A small CTC audio transcriber, trained from scratch.
Training: 900 steps, batches of 64.
Data: trained on babble in 24 made-up languages, each with its own sounds, syllables and stress or tones, from a formant synthesiser, 39062 training examples.
Rows from block 2 of a small CTC audio transcriber, named by matrix and row number. Each number is 500 + 25 x the weight over its row's rms, rounded and kept within 0 to 999. All counts start at 0. Numbers have three digits each.
After each channel's rows are labels from the 100 clips, of 14976, where the channel reaches its highest value: "lies over" is the class under the peak. Only what is clearly more common there than usual is listed. The data: babble in 24 made-up languages, each with its own sounds, syllables and stress or tones, from a formant synthesiser. In brackets: how many of the 100.
# conv: width-5 conv (model.blocks.2.conv.weight, 192x192x5, each kernel summed), inputs 0-191

conv.88:484475489489497495533482497478533564527512517494493536516492479470510495465471514505426482514506496506524487469480474485513488542512502485505470529499538509523464534471532545510508509445518505500521504528483520515529486468483512499526421475462482527469474533488473509503524501484480527479538532520463483486502511525477501541504497493496490501511534499523486492540490498516485544516485515513468512495479509498502467541502520496518476482486497487467422463528540546497479494463460494469438485478514466493497474507494496519524528491510514489527520479499520457461468489455476458489
lies over: /t˭/ (62)

conv.138:466496482467529487480505524494462513523502459470498512513476475552464539504470504507512524480510501473494486538504518497517472478501469522489509486511492486507538509526482486487544502467505494530556560486512481514470477485505509497495464430523522479482485500504507511491518531519475548453501519540487502466500483467498510477489449514442487497529478483464489482505469478489453510535505501507514471496506486472482490525473504487501488488505473527453520484464521473479515448521492494531483503518493515448501470450513496507470506524497506516539540500492496544497603503506499487458
lies over: /z/ (29)

conv.81:512503484501489533512514506452507458511520496490537483508506496484493495497480515460545506477493479501514464458461491512436494468440510491505492534485473522447498500511500475570503523488438518519508509489549490464458540482494502547503448505474501502507523483523494491541505546505504501446493517510497511542493514483471500491511490500529481473496490462496460506487503462533516549499515447530478455501499496524514509512481509493488516528465506503519506518528473535526539526497523496470451499534518476498498513507527543460472499518547523494485562523512467514485514516514503525526
lies over: /t˭/ (41)

conv.164:510493544505489478468513520519486485484499488491480509449524499497515485482502482505464531518471494521498515450511460499471464538466475528481502515484506487479536476485513563515509476509496504482471487466524503479481474480530543493491476507503500534517481474531507473531521508505480479504503478531529478556501493541514548504496504496502521513467485520464490478465490496518502467498513452494504501510506513512472555506497496544475519555485528475468471521504465536520552453505487533455511474500526505435512526524494500504540505517530558543492477498551502461460479555501522500529
lies over: /ǃ/ (66); /q/ (30)

conv.54:494409542510462465502491521466494471497447498516481457457484509488483483480496512526498504506495469458500499562457486540525512512509521495472496500496496478486496492518526549489467452477523514492535478487498520480488486502496464503487467478496498462494498527470446513455462499511514477492486518536500485487540519492569557491518533536491487484493522497515484528481492491499500495478489530492518549471500510495483488521511461505481528508534495507492469502540511499486531506465516477494490478549465511499483493535492505480526488551477478536481514507497580519508511469483481527521
lies over: /ç/ (36)

conv.0:504475479463486518489521552523498490529514485500484536541494508486498487494503519472474486553517498512489479457487490536497487527514501525491490494524507483451495523485535516542444496467492461521476517520507450502544484504504486512509504471452510491501481473496500533531448509471516498490502470480499441458529513515510498465510506502523509495471480541477483525528509472492501533505476482512488479491514468497456518506486473454515491463462505498422458492476480465533490466512475482496461506519455453529465508525495478499493529535505467507534462542488459468528495540530485531497
lies over: /ǃ/ (79)

conv.98:501545469490527520428466504469483522499502493502520478498493550500505485519477456535458453501484476487495507491501479477474466481490494454514501461440497492472502494489515480484485507499498471498440475481500495505529517484469560473495492514502503497506509501524484505484473474486517492526517502569510491529526484466541522523498521518482533476483493502527493533544513510536499512457471478509530425538520498511454499482495525478466487502473504458450475494492480524482471499495496494446462493520522522501500491501502495528540496536511476500473533494487534508469540537482496541542
lies over: /ǃ/ (51)

conv.99:501476485492498513475492524469488488493525540528492525487538496519511471537512514536465501488547529495495537492471511529494512547483475519538500491469477461479482490478514551458504459490474503510528477463511508506528429485529473517476474492500486474510506564478510508461497517507489508523507477504520458511473518469474487493480523458488491500472488474512515498525539523535482460460526458529511511526528525510515528523521529524539481489491498495471490485512458525460508441550484537518471478487509488511479485501491498561492502534512541483448514517503501510476480465519541523537
lies over: /k/ (69)

conv.101:504501527477483491530513566489454475462496507496484509490501464489520535507504521511471515504549530471483478522478533479482507467508492479484473447499498524482473509502501500517530488515439535481469501502495501494460513498495542466495494517473518527503470514501533472504489488525528485465530485495529504542486471484504542480512478495490522488548487478483466529448518504543511457479492448513505465457489520507499516523544501530533508500445548497514469526452554501520495487543529487504489521467543507515523480515488480502522480559516524458485515515486484551482486537516517529503
lies over: /k˭/ (27)

conv.28:496479507506493536509542513496491492501553508512482505527513471508504511520471541485571490495509511488493510487465529496521530477475564503508538520470478527486489495535530503481469499469498505495502510504528479499518480492487470517514454448473530482478507558489503483505540524465455506483492503523535491449497453495476465524479495502474492492505472457500487477485504527503477457500493443483527518510497489471501507508522471476507459461517481499495497532490496507491525503477565531528510501526489509465493462483509515477488501445499463541476487488446499518437560469458528491497
lies over: /k˭/ (53); /k/ (39)

conv.173:427471469548484501490486508511483490514567510479502503502509516527481483531476512462518496502484490489502530506466475498492495480448501495499498495498515470496478491450518500512573461489492474516479498491504449509525474484562459506510503526477484510463539505496523544489487555486523525495489514493531478509490480507509479533499486471541497463503522489483471528505456513511485483480494468513466439496532512519514454479483482493541496468452500498450523515494494560472555483485481527515483496466506444478486506480500486520491461511484476506485491511500500500513519531536474456483
lies over: /t˭/ (30)

conv.91:521517489495514493536514529532487510493484488449525518520492510497479476503506495470460508548503466547462449461534483525502504498544480527497490492484509563487512507497524522488488475483508484477483533466486477467514466480480464514470512494511515480511480474473519453510528512507447518446461480502496507475492491546501513508507494534510522561506514504488518525478467480523462491518507527534511526491482493488464544527459491488519484466517433504505507517538445505473470528501493421548470489476499518462508499482526526507476499495473541503502467488490509525513491521491492529536
lies over: /z/ (34)

conv.132:516478487490478529516522467529482491483530463504496478513499526488509491505544471500543506540530482516468478527460517517520509491499528501555481512539549480525506515474522497503464519457500483511487503492495481485482513476517454525542495463434487523457501504488495494457496477497520506472479516494470506476548462493483483518451489514512490479506529458506478503456476514520445499540432553505524507505534508501449478492508523484507518484508531470528466485524529512513519498531499509511501541518482490480481531475500524531513466538471467510466548497473539507498479484502533544475
lies over: /ç/ (69)

conv.120:528525525492486475496529523466508514477485460461520496440510468481523489442496457523553509479498494506498492543476499495540522517473491512465547480511526464541457526538501477510497480551472516477550512490511555518457523508500515508522532528526492464511518538483493517470512526509519498475535547493506478510497503533506515487487492535529496504518546493514522515535471476512514467492515515445488470492501506500539496481491475529483511531473485498533492499478515471478473507510467504502485509544534484466456502462484543547493524503517492502474460509540526520461480469522513496473
lies over: /ç/ (70)

conv.180:510499506523521522494512462520483507508491500540543502521505533500483471494517485529470476498524473534509542511441517491499506486508520532544513496439558469507475508526532481440490484516482479494535487493484541542506509491501493483484524538487500469579535461474464489504534504490522481497507510486527500476475532488528521526500509453505538537518468464525515487526507462474513499487492504455466477496517495504512491484485474464488499542492512507475550490509508464499532475504464517516469462549505480494511497448472507509472495499498529477450472480494503532524514449485447493494
lies over: /s/ (25)

conv.148:530466466533523474515501478536502527494494529510473527501496495503448531459522443472499501494441473503463504514499489504547456502485492493515489502485503504462486488487524527484511478502517501488506472526487550487499473511500549504491501454462552475489466477507500518528536502511503523477500501481500530492528489521502501504527518538498512487467484498429463495481476471506497497467488488533510500499522512513481487505488510519509492520470473483506493482472522500444508520500481472478483475467494456478489549459484461485492518549520559502497466497585568475504543507484499465503
lies over: /ç/ (30); /s/ (26)

conv.169:495501521490504517492507484487522490495503463521486524537509477489528500494514504490411514488527472517523533502492479542577489491521467483492491521519495523552478501507453466504512529530468539476496516521544544507493519463521502500500504484515483502508489509466499484513508530506496543486534501486501461522467501471458486513528531464528481481502487447534485502567497496510513499519518549495491492515512536527544497509487501456523501523486481506509512484552565469479511505531474491474495499473533489558517468514508502529506535508517518494519472472475489573543497519513487512513
lies over: /k/ (37)

conv.58:510498545504508539518488527470465450526512491560486501468505530556471561499515490527518555473538517497490507515514508496513501492493511449490479518551501532489464513506505515532451503535520517536485501503512512502509493490487492523503496478497476488496528494524525507477530486509489515493462474521514450489499456463476515486533500476475469434488512519500494474483515518478547516509465469496506535543474521515545526514482529509511463512527452490457483494469525449487485517504510500474488532511483510520514487527495489486511509518492448491499543501439503516497539456527517509450
lies over: silence (84)

conv.3:519496517509481485487492530488468494481471446495477512493512467510510514507448491468463531487525493490518518501526490489507471495494514522488456500472487516457507481507506480473462510506491541494494522507491444463456462546518476506522531479497481512515558520497509470455499524476501494526517508517496501495531554501516497531518460562477507538492540469511459516518499465519477536508495515496507451510529498530479550530529517505499523564508455534474508495487502508480576488501507496531494499514482490486488492530493547555510496521517521497481545549465496534484507543507491509523
lies over: /z/ (63)

conv.61:489504479485519501536463530453497472505445491507517524488473484508485464440484477494512466522493468466539504531499550478490501511522481498472472524524541494463515491471526527473490496479521503488528494494480521478496470546499508487482518495473521497506482500477509534548477490435561502513504496488485488480543533481498500464486469538533526463484479474511479485511446528558470507510495515501471521521516499496525510519492521527558525508462472507460493431486498466491522498498487559459484499482508533512487462492552498529524523506496448497498510477515511509495530518507492495520
lies over: /e/ (37); /eɪ/ (26)

conv.39:473529462523542520493478479450502488499508527525487523474513536496544503487505511516465467497445506493497504552476499516499459484501483482487508508513504527546487475489503455481474463486532494501505504509494441466523484461476511487538488501496546498517499500494488484507491512550530497508519504499482498509467491511480523512491464492538502493511478492488478578510516463483481523534452466483459459543479472544485535505542521446486472541468499543493486501518469509537482476490472495485505496518513498516504490529480483480488512417468533532534490478510535477496487467473489481481
lies over: /k˭/ (48); /k/ (42)

conv.31:498531503482498495512532515524447467514500479464494481512491484516498476511547539476524524500534517505464506518504550495482524524500520478467501508523509507499503502522501490520468520488509510500528502525512496493477532541542483514533555487547517514514476537498504511446501506476511498527498508522489485503458495509519511476521470489470433509521509531499512514511499459479476494459464511458494456483477467490496498465508510455511520494553495476471488486465532489491539480527542506521555509465494556478423515500475456505473515445473527505493467488526524491508548501487551516503
lies over: /z/ (44); /ts/ (31)

conv.83:536504496507471495547497491523507520493513477478482490542477478510464502527510495494475517574485499524480504500525452526508534483499534521507504500522530527474509473467508464485510537508474474520507450501500514498490500487510551517510516469466495518533549468527509483502528484487499507460488506537452470478494489492486524473462523500504499531511538535468519526551568517506507495512500480472506538528469474498498509526502495519477487484503498513523450526582440483479555495477480431495474502490502475479495463479469496508508498493525509482503520478448531513500480490459492488510
lies over: /ǃ/ (67)

conv.167:483529560512489484515564509537527455497473484514533491520515485491496442536478522479537528511475447537521499489495516512503485502580519519479517485492507490487474521522500525481478467499454473484475454506503474488548516470540507482484506501540483505496476501483488498530508516505501498523498488503514509500455483516503480530547507482483491506528511506563480505486476502518437509519480436513496501513511530510455547479476483453518476471493507507449508505499458478519497499519486466514449484483534496552497481480480502477478487462487551479505509487516484474489477486525515479518
lies over: /k˭/ (45); /k/ (36)

conv.122:496494502501489486500517493477451537500479469488513501542486493479480534511463525518459460510512517497462474496545482504489452450513491532508501478507498515519532482487469486510488519502494521484495489509526466451523526533528477506504459472498490499558507510474508530489516545480527513526434515476490508462470529523499482498481499499505483538514460477528444514496508501505494515493518474495477488520510504525457457504495515495515480464489513435502474509493497522510496440488482499472449513516452452475483509455505522474460489544508477551516544541505540520492533447507496480492
lies over: /ǃ/ (47)

conv.185:479507512562522489511497491553487551479504527507499495508551524493509495495504505502477518468499511487471515519440484515503537472486513494484474531486488496514473478511518540511559408509526504492495535495461464507469481471477512481494470509501513500525497495469550465465512483492497520508517505468493523509497504476505528500537511494526449504525497425493524526491485478479526512535550508495502496489474526490505543483471504520520454469534482517472505494537516507462520531539512503489528511477510511503499505519456532538475487552472518501482458500472502493510470447507449500482
lies over: /z/ (25)

conv.67:518479521476502498477533494485517519502508503525497443472526525493500487524480456525475524538494506523484503530468506516516502499523450502519491458487516477482526445520493515497490474548515534481513513505511472476503447534505517477476518456481490490529517518532475477513491531490498492551577488511487486524497479516499504498511481519489461496493476483460519492460487436494545504464528495532505529526512498527494485524508517561491523459510506460481479505454490488488477499534511539504521491477514506486514499459468488576504465562480521511483523451503501522508497549510537493514
lies over: /k/ (41)

conv.43:493464517514477534466486494475528475518495501445547533494470483471490533498505461463515472509485510490543498478478478578513469534506485473515485501500515494476544503489482518546524488501484488525468447510484496489475485471504495463484502500529516522515483508515462489508493498505525513500492521521450475488493477496459549468489506496525485482459444505510500447528477525461464475498486484516491497523530524513502486501522496501474487462478498486483516478502460488482470520445531526505449462499481521487500512548471531468478509495470501507505555469555547481523517514523472527532
lies over: /ǃ/ (80)